config.toml
arch = "vit"
model = "segmentation model"
dataset = "renderings of 100 made-up gadgets, each built of a few solids, in any pose"
train_examples = 97500
image_size = 64
crop_scale_min = 1
horizontal_flip = false
color_jitter = 0.2
num_classes = 3
output_stride = 8
norm = "layernorm"
norm_position = "pre"
activation = "gelu"
mlp_ratio = 2
head_dim = 48
fused_qkv = true
bias = "all"
qk_norm = false
parallel_block = false
inner_norm = false
patch_size = [8, 8]
conv_stem = false
layers = 12
width = 160
positions = "relative_bias"
init = "xavier_uniform"
residual_init = "none"
optimizer = "muon"
muon_scale = "match_rms_adamw"
lr = 0.0047
momentum = 0.95
nesterov = false
orthogonalizer = "polar_express"
adamw_lr_other_params = 0.0028
grad_clip = 5.0
steps = 24300
batch_size = 128
epochs = 31.9
lr_schedule = "wsd_sqrt"
decay_fraction = 0.4
final_lr_fraction = 0
warmup_steps = 1210
weight_decay = 0.05
adamw_weight_decay_other_params = 0.05
Rows from block 8 of a small segmentation model, named by matrix and row number. Rows with one number belong to one neuron. Each number is 200 + 40 x the weight over its row's rms, rounded and kept within 0 to 999. All counts start at 0. After the name is the row's rms in percent of the matrix's.
After each neuron's rows are labels from the 100 images, of 14976, where the neuron reaches its highest value: "responds to" is what is common among them. Only what is clearly more common there than usual is listed. The data: renderings of 100 made-up gadgets, each built of a few solids, in any pose. In brackets: how many of the 100, against the usual share in percent.
# fc1: MLP up (model.blocks.8.mlp.fc1.weight, 320x160), inputs 0-53
# fc2: MLP down (model.blocks.8.mlp.fc2.weight, 160x320, transposed), outputs 0-53

fc1.198,110,240,217,109,159,180,183,237,161,207,224,203,234,204,128,165,225,161,183,217,261,220,192,163,274,215,171,205,235,175,179,233,127,144,204,183,220,147,210,240,253,313,228,171,163,114,233,131,199,240,220,179,220,214,267
fc2.198,117,190,157,243,225,208,228,235,244,260,197,324,130,262,214,217,191,192,163,153,170,211,210,266,241,197,227,143,242,176,199,150,271,207,230,128,162,208,122,205,153,177,151,166,224,116,205,133,184,226,269,178,183,163,213
responds to: pink (26 vs 8.4)

fc1.104,108,132,143,199,159,228,194,273,218,223,144,198,200,216,227,177,189,176,135,149,194,226,228,267,200,157,232,137,174,245,169,205,205,205,138,187,203,183,193,106,234,215,192,125,204,293,215,175,233,258,170,181,183,249,246
fc2.104,105,180,117,168,195,192,219,230,247,256,274,276,209,167,165,164,254,216,263,140,238,204,218,163,253,234,164,206,226,187,144,165,194,192,267,224,195,234,228,263,202,215,190,166,156,127,95,154,206,291,229,193,201,249,221
responds to: yellow (30 vs 8.6)

fc1.146,114,237,217,251,205,202,278,208,188,196,234,251,213,197,213,230,183,232,172,230,197,224,120,143,243,207,217,240,202,242,212,247,215,156,131,150,148,228,186,176,257,218,224,201,183,161,230,150,185,214,249,211,181,192,208
fc2.146,117,148,183,189,183,250,230,158,170,197,192,191,174,245,164,175,190,205,271,219,261,240,236,253,230,233,153,97,246,156,159,122,234,146,237,207,231,150,253,199,192,205,173,199,185,221,225,211,196,310,186,210,185,147,214
responds to: purple (38 vs 8)

fc1.203,102,232,246,156,212,206,120,218,261,217,241,186,196,190,126,225,183,214,203,229,237,183,193,266,261,289,201,149,231,222,162,103,280,163,135,212,218,242,208,196,141,137,195,151,191,173,290,211,226,157,101,234,211,200,171
fc2.203,098,196,194,185,298,220,181,182,207,160,165,228,177,190,205,186,257,185,222,236,177,153,227,110,268,146,205,249,181,219,218,203,253,164,209,205,301,218,204,225,264,166,157,149,210,112,194,155,222,212,209,154,178,214,148
responds to: black (31 vs 8.6)

fc1.311,103,164,137,134,237,252,247,177,269,256,197,215,154,235,180,249,240,179,200,171,232,149,222,205,248,186,224,165,180,193,233,244,193,232,269,243,164,181,260,162,171,127,198,244,221,190,151,247,207,191,214,181,179,203,250
fc2.311,124,231,190,131,159,186,233,155,161,169,224,206,235,152,214,172,150,146,133,195,205,313,178,201,180,211,231,214,235,231,196,155,165,171,188,153,217,127,133,175,159,253,121,192,206,239,280,205,183,270,296,210,288,184,196
responds to: green (64 vs 8.4)

fc1.231,111,196,196,169,208,163,190,211,136,144,189,234,235,128,194,280,232,122,251,266,118,219,252,210,179,225,204,242,238,210,255,198,213,240,152,280,229,164,204,122,235,255,201,218,256,183,171,144,212,156,286,169,190,261,273
fc2.231,107,241,167,109,205,209,207,149,181,250,194,142,163,261,179,153,230,247,224,201,273,145,223,212,152,239,178,106,203,239,133,222,211,195,264,247,195,272,222,236,235,232,133,143,157,102,177,200,210,229,213,225,247,154,152
responds to: white (25 vs 8.6)

fc1.300,117,182,214,206,210,208,223,207,224,207,167,200,225,191,203,184,161,195,220,243,252,231,152,232,241,152,224,214,255,153,138,113,229,154,191,235,220,124,246,174,167,223,190,252,205,241,227,199,244,149,103,228,253,280,151
fc2.300,104,202,239,263,171,216,192,148,133,133,188,163,297,241,289,237,245,194,175,207,197,163,199,228,210,259,231,194,112,257,222,240,237,221,193,246,259,177,210,195,146,189,218,236,129,218,259,140,256,271,212,197,214,160,161
responds to: green (29 vs 8.4)

fc1.118,101,222,146,177,216,175,166,196,201,201,260,135,192,141,116,221,222,176,189,219,152,234,172,122,164,182,183,124,200,237,227,187,257,150,133,186,138,154,178,274,190,164,224,188,201,157,189,151,240,193,159,234,280,174,264
fc2.118,118,221,220,148,163,259,188,166,202,236,203,176,224,215,213,194,208,188,140,167,215,206,208,197,187,262,259,206,190,223,191,146,175,183,238,194,231,203,117,148,209,205,69,124,185,191,252,196,212,181,248,176,192,155,204
responds to: blue (37 vs 8)

fc1.3,095,173,192,190,200,261,203,191,225,197,200,161,193,125,134,214,220,244,237,186,236,202,206,116,156,146,186,213,248,213,207,222,298,195,234,129,237,203,120,211,195,224,229,200,197,117,238,152,268,164,200,285,243,251,190
fc2.3,099,205,136,223,193,165,173,221,213,175,215,154,233,224,223,252,227,103,136,232,143,207,201,188,254,156,205,241,246,158,168,173,157,219,245,200,174,92,161,180,258,228,205,162,239,232,278,269,192,171,226,152,209,204,198
responds to: purple (30 vs 8)

fc1.45,109,158,155,90,167,195,244,126,196,179,162,231,180,205,110,200,187,239,223,211,163,307,205,231,199,240,165,182,152,255,252,175,227,229,209,223,165,214,181,278,176,242,170,202,253,212,209,236,182,131,200,179,229,221,116
fc2.45,112,227,185,125,259,195,168,161,208,205,245,145,178,238,248,268,244,184,206,102,145,170,250,187,237,233,115,231,210,207,195,152,203,168,178,241,214,150,291,242,73,160,145,292,181,158,189,179,247,160,269,184,160,169,193
responds to: metallic (73 vs 33.6); has a sphere (70 vs 24.2)

fc1.242,105,128,137,170,207,207,220,238,173,184,138,211,93,267,206,232,196,204,233,183,151,208,213,199,235,197,230,266,242,165,151,202,177,184,205,201,249,272,184,169,205,170,151,221,220,213,176,242,173,216,236,252,168,89,163
fc2.242,104,187,239,243,169,237,194,151,293,159,200,161,190,195,262,203,165,193,195,227,227,202,240,173,231,179,163,179,278,211,161,211,158,231,169,203,102,124,222,108,215,138,120,214,184,185,274,238,175,224,216,168,206,187,141
responds to: blue (26 vs 8)

fc1.291,108,95,163,167,229,178,270,220,235,125,160,174,157,212,176,227,300,207,199,230,179,218,213,182,175,222,169,151,250,226,130,209,185,142,186,114,224,155,257,166,250,226,193,203,205,243,170,278,188,199,278,105,162,181,202
fc2.291,111,232,249,204,226,225,154,215,250,187,180,183,229,238,167,216,165,198,229,172,149,221,157,170,187,245,175,179,228,186,228,167,194,252,211,186,145,192,263,241,172,209,240,146,206,177,121,240,200,247,204,170,205,167,201
responds to: purple (31 vs 8)

fc1.84,107,221,197,199,217,167,219,226,246,221,212,220,158,115,196,222,250,211,231,247,286,183,207,192,188,211,204,184,210,238,220,215,156,143,137,216,225,189,259,221,151,236,252,218,181,237,235,236,157,246,254,205,191,244,210
fc2.84,102,279,216,221,143,197,208,209,174,232,210,138,238,241,201,235,177,159,165,254,97,112,214,248,144,203,234,145,208,196,223,168,216,236,227,236,197,210,234,195,193,242,133,226,197,198,187,181,246,179,219,229,229,184,170
responds to: has a sphere (51 vs 24.2)

fc1.306,082,210,134,158,159,168,188,244,223,154,211,283,220,233,179,157,165,156,162,216,199,162,221,236,243,218,274,161,220,218,221,149,140,209,172,100,185,131,114,196,202,200,206,166,240,253,235,201,190,123,208,232,157,118,209
fc2.306,079,179,158,206,235,262,219,221,164,205,219,162,216,258,178,264,238,210,176,199,262,148,149,242,147,230,208,219,188,185,193,225,182,204,112,165,202,223,218,203,199,191,131,176,164,137,171,186,172,263,161,195,225,183,201
responds to: green (29 vs 8.4)

fc1.177,090,268,142,249,204,187,179,161,240,226,157,171,136,106,108,205,177,254,180,187,159,261,198,192,218,247,179,148,283,137,227,237,251,203,120,196,191,190,223,223,185,204,202,197,162,163,225,189,195,195,199,178,205,272,260
fc2.177,092,313,182,156,142,229,162,216,161,251,188,187,225,226,180,174,193,198,218,200,161,173,256,245,154,237,174,207,185,188,209,182,264,258,213,147,156,127,214,139,191,209,194,144,288,207,231,175,205,187,136,202,225,183,191
responds to: white (28 vs 8.6)

fc1.31,104,194,223,247,179,249,229,143,150,237,165,139,229,221,220,147,191,195,188,260,232,215,166,212,172,211,185,139,148,170,231,245,179,199,212,111,217,266,174,143,208,177,192,222,234,221,175,191,225,264,177,181,178,173,260
fc2.31,114,209,217,231,249,155,173,144,221,217,212,195,273,236,224,175,191,193,225,170,146,153,250,192,210,187,192,284,202,197,235,212,134,176,175,278,162,216,238,187,157,159,175,170,203,178,166,189,212,194,239,187,255,240,107
responds to: has a torus (85 vs 29.7)

fc1.197,079,289,214,145,106,312,140,196,191,214,233,186,231,147,208,208,150,180,160,220,205,204,155,175,204,164,212,203,217,213,213,188,263,150,219,180,161,196,166,215,166,150,186,183,187,168,275,194,180,177,261,194,179,172,186
fc2.197,087,182,220,207,185,151,187,148,255,191,195,188,130,198,205,198,222,163,271,192,268,204,185,186,134,213,121,197,156,173,207,223,265,197,212,159,243,173,182,189,240,259,229,273,185,229,169,188,172,199,182,248,240,277,198
responds to: yellow (28 vs 8.6)

fc1.279,101,144,146,187,237,140,288,164,196,234,256,190,188,238,181,194,258,172,165,177,270,255,181,213,267,251,211,220,190,180,179,225,223,132,153,123,182,167,264,174,214,228,268,248,215,225,134,180,243,224,249,207,168,205,263
fc2.279,110,267,240,162,181,213,172,176,287,256,192,157,284,147,274,190,171,184,200,209,166,232,214,179,170,225,182,187,232,273,197,199,220,237,200,193,208,171,200,213,222,206,172,193,165,151,218,143,161,202,232,178,326,216,180
responds to: teal (32 vs 8.3)

fc1.101,090,206,192,228,251,220,173,215,142,149,160,245,182,195,231,172,135,184,212,284,220,212,241,148,201,212,91,142,199,222,181,233,189,288,237,212,196,186,208,250,228,206,223,229,152,211,229,126,229,187,183,208,217,216,174
fc2.101,085,225,194,178,160,229,228,198,197,237,169,117,197,145,228,225,250,166,287,198,234,223,229,231,189,224,230,192,193,186,240,104,189,174,159,234,179,164,183,212,211,178,136,181,188,185,184,259,204,163,229,282,190,277,281
responds to: teal (29 vs 8.3)

fc1.30,113,122,214,230,198,215,168,144,191,248,236,205,203,218,153,135,164,135,226,164,205,228,147,161,245,199,182,231,255,229,161,194,177,185,233,210,180,279,183,217,209,187,202,225,142,204,173,120,181,119,193,199,200,205,183
fc2.30,116,199,223,122,153,269,174,229,191,146,172,128,189,258,237,229,272,267,122,224,137,187,215,306,173,212,224,225,134,242,184,104,191,143,209,201,250,142,289,153,199,179,154,176,185,206,237,188,131,204,151,200,184,218,168
responds to: blue (45 vs 8)

fc1.246,092,159,175,212,160,171,206,216,151,197,143,182,162,177,287,231,175,214,257,141,133,206,109,158,177,160,176,171,262,194,219,261,189,155,243,251,75,126,198,234,219,154,238,153,184,239,231,170,260,213,114,242,143,217,147
fc2.246,088,199,184,261,223,166,223,216,254,151,262,201,225,195,179,139,185,188,213,158,281,257,146,188,240,240,196,212,143,247,211,253,222,196,226,231,258,206,178,217,152,173,198,184,225,258,218,206,208,266,213,232,267,134,158
responds to: purple (30 vs 8); pink (25 vs 8.4)

fc1.235,108,174,228,163,272,263,228,122,223,253,161,165,266,207,209,262,138,268,242,194,195,323,177,206,164,134,179,223,167,128,208,189,154,232,153,271,176,137,220,207,245,196,271,217,181,248,233,174,204,189,202,133,226,168,159
fc2.235,120,197,226,170,170,222,205,255,193,232,233,159,188,169,251,140,177,176,191,202,188,131,198,152,230,237,236,137,259,291,211,246,212,269,239,228,210,219,165,142,221,185,200,239,240,203,145,194,219,224,136,154,179,203,245
responds to: teal (27 vs 8.3)

fc1.6,101,218,255,218,180,163,153,191,157,158,199,170,143,210,103,172,180,133,149,208,256,206,160,217,168,212,161,214,174,248,238,238,277,203,208,105,296,210,200,256,124,139,185,209,207,112,216,129,212,173,201,232,193,247,258
fc2.6,101,207,228,169,243,158,120,183,231,155,173,178,178,206,169,316,189,140,244,255,144,196,163,224,276,226,200,206,163,259,249,161,227,197,200,213,182,193,174,185,156,233,244,192,204,220,183,201,180,290,153,179,151,209,91
responds to: orange (29 vs 8.3)

fc1.221,093,185,167,193,266,107,279,216,200,226,176,179,248,205,218,211,224,223,255,201,267,108,142,173,179,250,176,173,154,241,258,154,193,194,176,183,178,173,187,228,197,144,235,166,156,222,131,181,220,184,255,232,180,206,254
fc2.221,107,204,205,176,136,159,197,257,155,129,254,202,189,215,215,186,145,222,153,195,160,210,176,190,268,165,221,244,232,167,228,139,113,228,215,201,201,138,206,163,132,272,138,184,246,223,248,156,120,230,228,105,246,199,209
responds to: blue (29 vs 8)

fc1.175,101,185,186,140,174,214,169,240,207,190,122,209,253,211,216,186,197,258,234,222,150,255,195,134,174,205,222,205,138,236,210,221,203,274,191,137,175,192,265,220,252,206,287,196,178,179,184,243,165,194,262,165,256,282,207
fc2.175,090,140,192,274,230,184,179,248,256,257,260,257,232,155,202,223,228,164,178,224,246,141,235,144,188,220,178,228,207,159,193,152,192,167,193,123,154,257,219,235,275,173,193,198,208,118,147,170,235,207,181,229,172,213,136
responds to: pink (29 vs 8.4)

fc1.317,116,194,194,182,210,171,247,233,155,129,234,179,145,249,190,195,251,202,142,245,211,230,153,128,150,199,193,142,214,237,192,261,222,183,325,156,171,223,118,258,171,274,177,157,242,255,155,139,194,261,146,218,173,187,236
fc2.317,122,233,170,184,214,190,225,154,175,176,136,247,201,170,219,195,246,184,202,248,162,148,219,245,268,191,142,82,226,154,238,169,209,227,167,260,169,265,191,146,195,165,196,169,212,229,293,260,253,275,248,129,194,227,168
responds to: has a torus (85 vs 29.7)

fc1.100,101,196,146,131,159,231,206,198,233,139,195,239,137,207,182,201,210,188,250,243,155,197,174,142,238,150,237,174,156,237,233,219,195,180,167,264,194,173,177,230,203,264,167,213,237,221,233,272,187,219,87,241,166,291,302
fc2.100,099,269,224,167,211,121,265,137,140,185,174,220,240,219,238,172,162,229,145,234,268,258,199,215,225,173,245,146,174,151,253,234,220,180,94,234,243,203,217,232,241,170,160,113,192,213,193,180,255,289,221,195,192,178,154
responds to: has a torus (90 vs 29.7)

fc1.312,108,212,280,249,181,210,201,143,231,172,229,151,207,181,142,168,133,159,267,169,244,196,208,169,216,106,174,166,169,161,221,156,227,240,186,213,229,181,187,166,155,195,229,150,162,155,213,172,213,124,167,187,229,168,216
fc2.312,117,173,212,195,296,242,175,257,207,214,189,153,208,280,286,251,179,187,270,253,164,110,173,213,170,274,145,183,172,247,196,233,214,202,171,196,165,192,162,239,214,202,116,193,167,195,119,209,219,247,196,185,170,154,163
responds to: orange (28 vs 8.3)

fc1.215,100,221,180,221,122,218,174,180,220,209,213,149,227,147,106,227,149,141,205,210,253,152,212,202,218,223,102,182,162,154,248,251,253,255,232,197,176,256,188,239,232,145,138,203,219,193,211,252,197,201,172,200,222,229,189
fc2.215,092,180,137,199,206,204,150,218,237,142,298,279,207,211,238,189,253,153,282,206,196,219,154,162,227,223,222,168,150,182,103,118,167,177,195,220,251,221,176,174,204,226,251,229,170,189,169,291,187,132,208,160,211,234,172
responds to: orange (35 vs 8.3)

fc1.217,084,231,165,206,258,129,239,157,208,199,278,191,114,168,161,187,162,141,198,210,237,230,222,213,248,200,174,175,248,256,208,228,212,177,244,179,208,207,259,221,206,214,192,273,199,154,138,153,181,209,213,183,185,223,204
fc2.217,085,218,246,180,206,218,121,192,223,238,165,233,208,189,240,189,151,242,213,210,150,212,157,222,175,138,147,246,202,136,233,213,157,172,183,192,201,167,160,245,155,186,269,185,213,234,199,218,194,220,213,194,212,165,218
responds to: has a torus (69 vs 29.7)

fc1.299,096,194,211,181,178,115,202,253,193,253,208,210,144,230,121,144,231,226,180,167,146,178,162,186,298,218,185,241,148,195,196,192,203,166,232,198,197,182,266,202,234,231,212,216,202,247,135,168,164,219,242,243,222,200,196
fc2.299,099,210,245,205,144,175,211,224,211,242,207,159,162,232,232,326,141,151,152,211,303,184,270,248,187,194,154,183,140,201,136,231,191,187,189,135,120,288,203,167,138,200,184,134,226,230,177,222,186,213,204,209,176,226,237
responds to: pink (27 vs 8.4)

fc1.121,099,221,190,176,137,231,231,210,224,234,167,200,219,158,163,169,263,173,135,202,129,233,258,243,245,222,198,214,144,131,165,219,207,214,140,136,164,231,227,170,228,178,222,232,191,258,210,220,245,170,212,253,142,243,244
fc2.121,108,243,265,234,185,146,238,204,189,184,152,147,235,200,199,206,189,252,152,214,228,202,206,201,254,221,131,246,155,228,211,194,211,211,194,164,194,173,217,283,206,177,206,133,191,192,177,135,153,182,219,134,183,226,100
responds to: black (27 vs 8.6); brown (25 vs 8.2)

fc1.301,125,184,169,179,259,181,218,213,206,189,171,224,268,231,184,227,210,149,153,158,119,168,223,194,218,166,213,169,274,161,182,131,137,182,294,162,265,301,235,194,175,248,213,193,191,162,123,215,209,223,173,232,235,265,143
fc2.301,104,161,218,267,177,229,211,208,243,176,145,221,120,181,202,186,318,282,215,224,197,181,211,187,179,167,202,180,224,265,111,228,207,169,250,204,212,266,181,236,200,214,183,161,221,192,212,246,186,173,231,96,136,123,231
responds to: purple (25 vs 8)

fc1.281,089,227,217,150,258,210,212,208,196,168,153,186,232,159,204,183,247,193,212,208,285,161,280,76,139,187,118,174,242,220,225,153,194,94,192,143,187,174,208,160,114,171,254,176,223,225,167,207,238,151,224,216,228,192,172
fc2.281,091,201,222,247,196,236,213,263,180,228,260,235,195,223,133,196,182,259,245,201,219,221,155,180,259,130,246,221,213,189,178,190,158,185,200,250,188,119,221,167,255,199,234,207,202,257,176,179,146,180,205,107,170,217,134
responds to: purple (37 vs 8); blue (31 vs 8)

fc1.51,090,212,154,213,229,153,257,219,200,299,203,203,183,199,158,158,224,184,177,141,218,180,231,258,233,208,164,282,179,149,168,267,187,187,191,197,144,204,178,170,269,246,193,203,155,126,186,230,234,128,253,209,290,196,148
fc2.51,095,167,197,181,171,211,135,121,146,178,219,230,192,228,216,167,225,200,200,203,231,163,153,194,181,196,152,92,225,271,305,159,172,180,242,261,185,125,177,247,224,205,143,164,182,243,252,160,191,224,162,138,147,220,146
responds to: blue (30 vs 8)

fc1.233,090,217,236,191,114,259,235,223,255,209,134,139,153,186,224,208,183,194,158,276,144,258,271,239,225,193,210,198,177,144,194,281,183,245,206,220,214,210,228,168,177,175,178,207,187,127,207,207,184,172,158,196,110,148,195
fc2.233,106,218,151,176,159,221,169,167,206,196,221,261,230,157,191,219,204,199,138,183,150,209,188,188,195,194,227,260,283,194,105,97,174,130,229,167,222,201,150,202,192,231,167,190,264,221,237,202,197,217,301,176,287,216,142
responds to: orange (38 vs 8.3); yellow (36 vs 8.6)

fc1.185,113,205,270,222,274,211,179,202,144,190,172,268,168,195,123,209,212,213,237,210,202,155,257,263,121,206,214,217,147,135,184,244,193,243,281,188,144,221,128,211,244,224,197,201,148,180,202,263,228,201,169,174,154,162,208
fc2.185,113,284,198,206,149,164,238,213,179,194,230,195,170,218,219,146,214,165,275,144,233,260,154,195,176,141,161,186,180,253,187,149,282,170,177,145,230,204,241,180,169,276,222,229,243,132,147,179,215,252,242,251,254,252,205
responds to: purple (29 vs 8)

fc1.73,103,220,175,153,191,191,171,208,222,166,261,232,182,149,202,192,98,208,151,200,198,287,259,173,155,224,206,186,175,173,204,131,69,194,134,211,200,195,254,204,279,165,227,205,184,205,165,159,214,235,206,163,223,178,219
fc2.73,097,254,89,114,254,152,190,174,276,188,95,232,187,303,258,168,168,188,172,170,295,219,199,160,211,205,217,152,218,272,160,190,250,249,180,189,196,193,245,77,228,221,215,180,237,195,205,212,151,255,242,235,255,173,141
responds to: white (34 vs 8.6); pink (28 vs 8.4)

fc1.115,114,212,211,142,201,197,136,229,155,188,228,206,209,198,263,206,157,231,200,221,204,236,128,172,194,256,243,247,227,161,175,145,233,203,242,231,247,248,233,213,258,197,175,224,220,271,267,173,181,84,161,240,186,146,214
fc2.115,113,213,164,194,272,147,162,230,225,206,245,204,209,183,109,238,249,178,165,183,143,161,271,211,252,146,195,192,195,313,227,263,249,175,137,204,211,230,220,255,199,179,194,260,175,179,173,116,138,183,172,143,218,213,232
responds to: metallic (64 vs 33.6)

fc1.107,100,231,120,280,181,141,143,197,276,178,140,223,238,115,205,206,280,227,223,244,229,129,172,203,248,112,197,196,196,202,184,235,184,161,221,97,205,187,163,158,209,172,247,222,272,156,148,154,232,188,188,184,217,222,159
fc2.107,089,178,93,64,195,200,216,158,228,147,230,184,152,140,208,263,154,273,151,223,225,240,217,203,158,118,234,212,264,236,239,220,222,304,151,244,174,198,196,195,219,265,229,159,218,234,177,244,182,190,150,233,253,211,171
responds to: brown (28 vs 8.2)

fc1.212,105,156,78,179,221,211,185,219,197,222,241,242,282,252,173,253,169,224,221,147,155,223,164,209,175,227,176,219,200,233,221,251,234,262,179,185,140,233,186,221,219,185,205,206,160,228,182,159,227,204,281,181,192,192,234
fc2.212,106,185,279,172,239,171,215,220,261,185,192,192,232,253,248,183,195,200,194,195,265,158,283,244,163,141,190,152,242,259,123,156,218,133,170,150,260,250,211,140,203,141,203,195,222,265,301,252,212,150,160,155,241,212,194
responds to: green (28 vs 8.4)

fc1.93,079,263,240,279,284,193,206,236,197,189,195,267,216,155,217,201,195,167,259,217,268,165,150,206,178,177,107,212,226,164,227,192,164,170,150,234,95,175,255,195,212,221,215,249,148,215,257,206,213,220,154,193,251,130,250
fc2.93,082,234,203,198,201,237,170,229,211,172,256,201,162,227,170,118,188,225,148,147,192,185,199,100,141,272,122,186,227,148,104,152,132,189,194,175,233,203,166,187,247,237,135,260,239,227,196,192,186,155,241,256,238,240,196
responds to: white (26 vs 8.6)

fc1.140,114,169,164,249,153,95,249,214,214,136,214,219,223,215,224,198,223,177,234,156,239,276,172,206,261,233,219,233,307,183,238,237,165,236,182,264,161,189,216,156,168,194,160,188,219,234,138,199,165,172,230,238,185,179,205
fc2.140,112,210,264,211,166,173,176,209,191,264,190,175,248,130,208,150,218,221,243,159,251,220,178,155,101,193,144,212,205,192,258,234,247,192,245,221,195,213,242,220,189,252,293,205,210,226,311,151,133,146,200,183,238,260,242
responds to: blue (35 vs 8); teal (28 vs 8.3)

fc1.200,106,165,110,234,193,180,163,191,193,128,210,168,209,268,192,186,188,203,222,295,198,187,216,199,258,233,225,235,182,170,275,253,254,233,166,165,212,167,194,210,191,228,196,180,232,166,209,226,180,217,259,188,217,235,174
fc2.200,102,232,263,236,207,193,191,184,117,210,205,172,241,165,173,167,178,263,193,186,183,226,236,110,125,202,230,164,235,183,188,131,126,154,210,144,207,245,230,189,260,176,200,231,175,231,232,220,250,157,230,253,172,195,208
responds to: yellow (33 vs 8.6)

fc1.254,064,214,222,137,180,162,147,144,148,235,173,164,239,214,120,161,213,222,192,171,182,236,177,159,200,147,274,185,199,165,159,211,254,170,176,192,205,209,219,237,234,285,176,177,191,213,161,211,203,189,195,284,189,178,144
fc2.254,068,255,203,144,189,193,192,170,199,262,240,218,187,236,225,217,203,175,160,136,221,163,192,259,178,216,183,176,206,272,171,142,139,203,124,238,180,206,179,250,147,237,209,220,306,191,245,176,228,209,157,230,204,170,157
responds to: green (31 vs 8.4)

fc1.255,081,208,146,196,155,149,199,211,241,231,242,206,168,169,196,220,113,188,193,259,199,155,157,261,215,187,141,140,205,160,219,167,173,212,224,163,203,206,163,199,183,183,152,154,261,243,232,162,76,170,201,188,199,173,191
fc2.255,085,208,258,220,200,202,154,120,160,209,238,209,197,213,237,150,189,159,246,122,187,254,201,200,210,209,119,137,150,201,286,206,200,129,174,160,179,168,154,191,207,164,148,236,172,229,183,269,251,235,233,162,213,197,138
responds to: yellow (35 vs 8.6); green (26 vs 8.4)

fc1.37,090,221,230,174,139,168,188,180,230,224,179,217,199,208,169,168,199,154,196,131,205,273,247,260,217,163,297,147,190,86,154,210,186,259,206,115,272,186,198,179,104,208,138,238,164,175,255,156,227,205,130,171,119,268,192
fc2.37,089,237,140,177,217,196,243,189,192,262,286,192,149,167,127,187,242,214,261,92,156,156,233,236,177,205,170,235,214,225,191,105,133,179,182,206,252,176,164,229,181,154,218,176,166,192,261,219,218,195,225,173,205,292,148
responds to: yellow (34 vs 8.6)

fc1.34,092,164,197,191,219,172,210,209,135,234,173,206,171,223,211,159,188,170,240,189,245,225,144,223,227,232,302,251,187,121,257,232,167,207,259,273,302,149,203,214,191,128,226,153,137,200,240,258,192,208,121,260,206,172,207
fc2.34,090,242,282,223,196,139,270,220,233,169,152,191,180,178,224,176,165,246,163,181,179,137,229,199,187,198,199,202,218,244,147,165,221,199,210,268,225,204,140,222,168,228,178,180,246,220,173,205,171,280,269,166,236,157,211
responds to: teal (36 vs 8.3); green (25 vs 8.4)

fc1.26,076,214,232,189,233,241,199,271,164,190,237,258,232,195,174,222,221,205,254,200,162,241,197,193,214,234,190,201,197,218,156,211,224,161,167,160,152,230,195,229,125,155,208,68,153,182,231,253,169,176,192,218,177,210,186
fc2.26,087,207,217,215,184,176,207,258,180,189,208,98,290,135,208,173,219,215,218,199,238,211,203,198,156,191,215,239,192,243,176,190,189,202,190,235,253,232,197,196,201,174,200,166,178,141,117,140,254,213,238,136,258,185,234
responds to: green (38 vs 8.4)

fc1.287,113,151,172,233,180,258,229,113,281,192,145,219,190,206,151,129,198,226,210,215,236,211,86,215,196,195,246,277,136,229,209,212,182,203,253,108,164,229,217,250,284,106,256,227,242,152,212,198,191,194,228,201,183,148,217
fc2.287,105,205,204,251,209,246,192,240,109,141,162,180,165,276,138,185,253,166,134,164,241,153,261,300,236,184,167,130,256,223,198,203,239,164,172,186,223,211,233,179,198,185,134,140,124,219,197,160,229,193,176,191,230,152,199
responds to: teal (34 vs 8.3)

fc1.21,094,200,185,193,232,169,214,208,215,218,261,235,189,267,228,146,226,182,182,290,236,253,189,194,185,257,207,200,157,200,140,186,182,132,164,233,206,129,204,236,310,192,176,245,168,125,218,159,245,198,180,231,221,162,169
fc2.21,101,245,192,131,166,230,224,206,184,159,203,176,208,112,236,236,188,124,251,229,117,191,220,199,220,169,162,175,220,275,274,165,168,240,212,201,146,261,247,89,200,178,190,271,289,173,166,219,181,228,228,185,205,147,126
responds to: black (28 vs 8.6)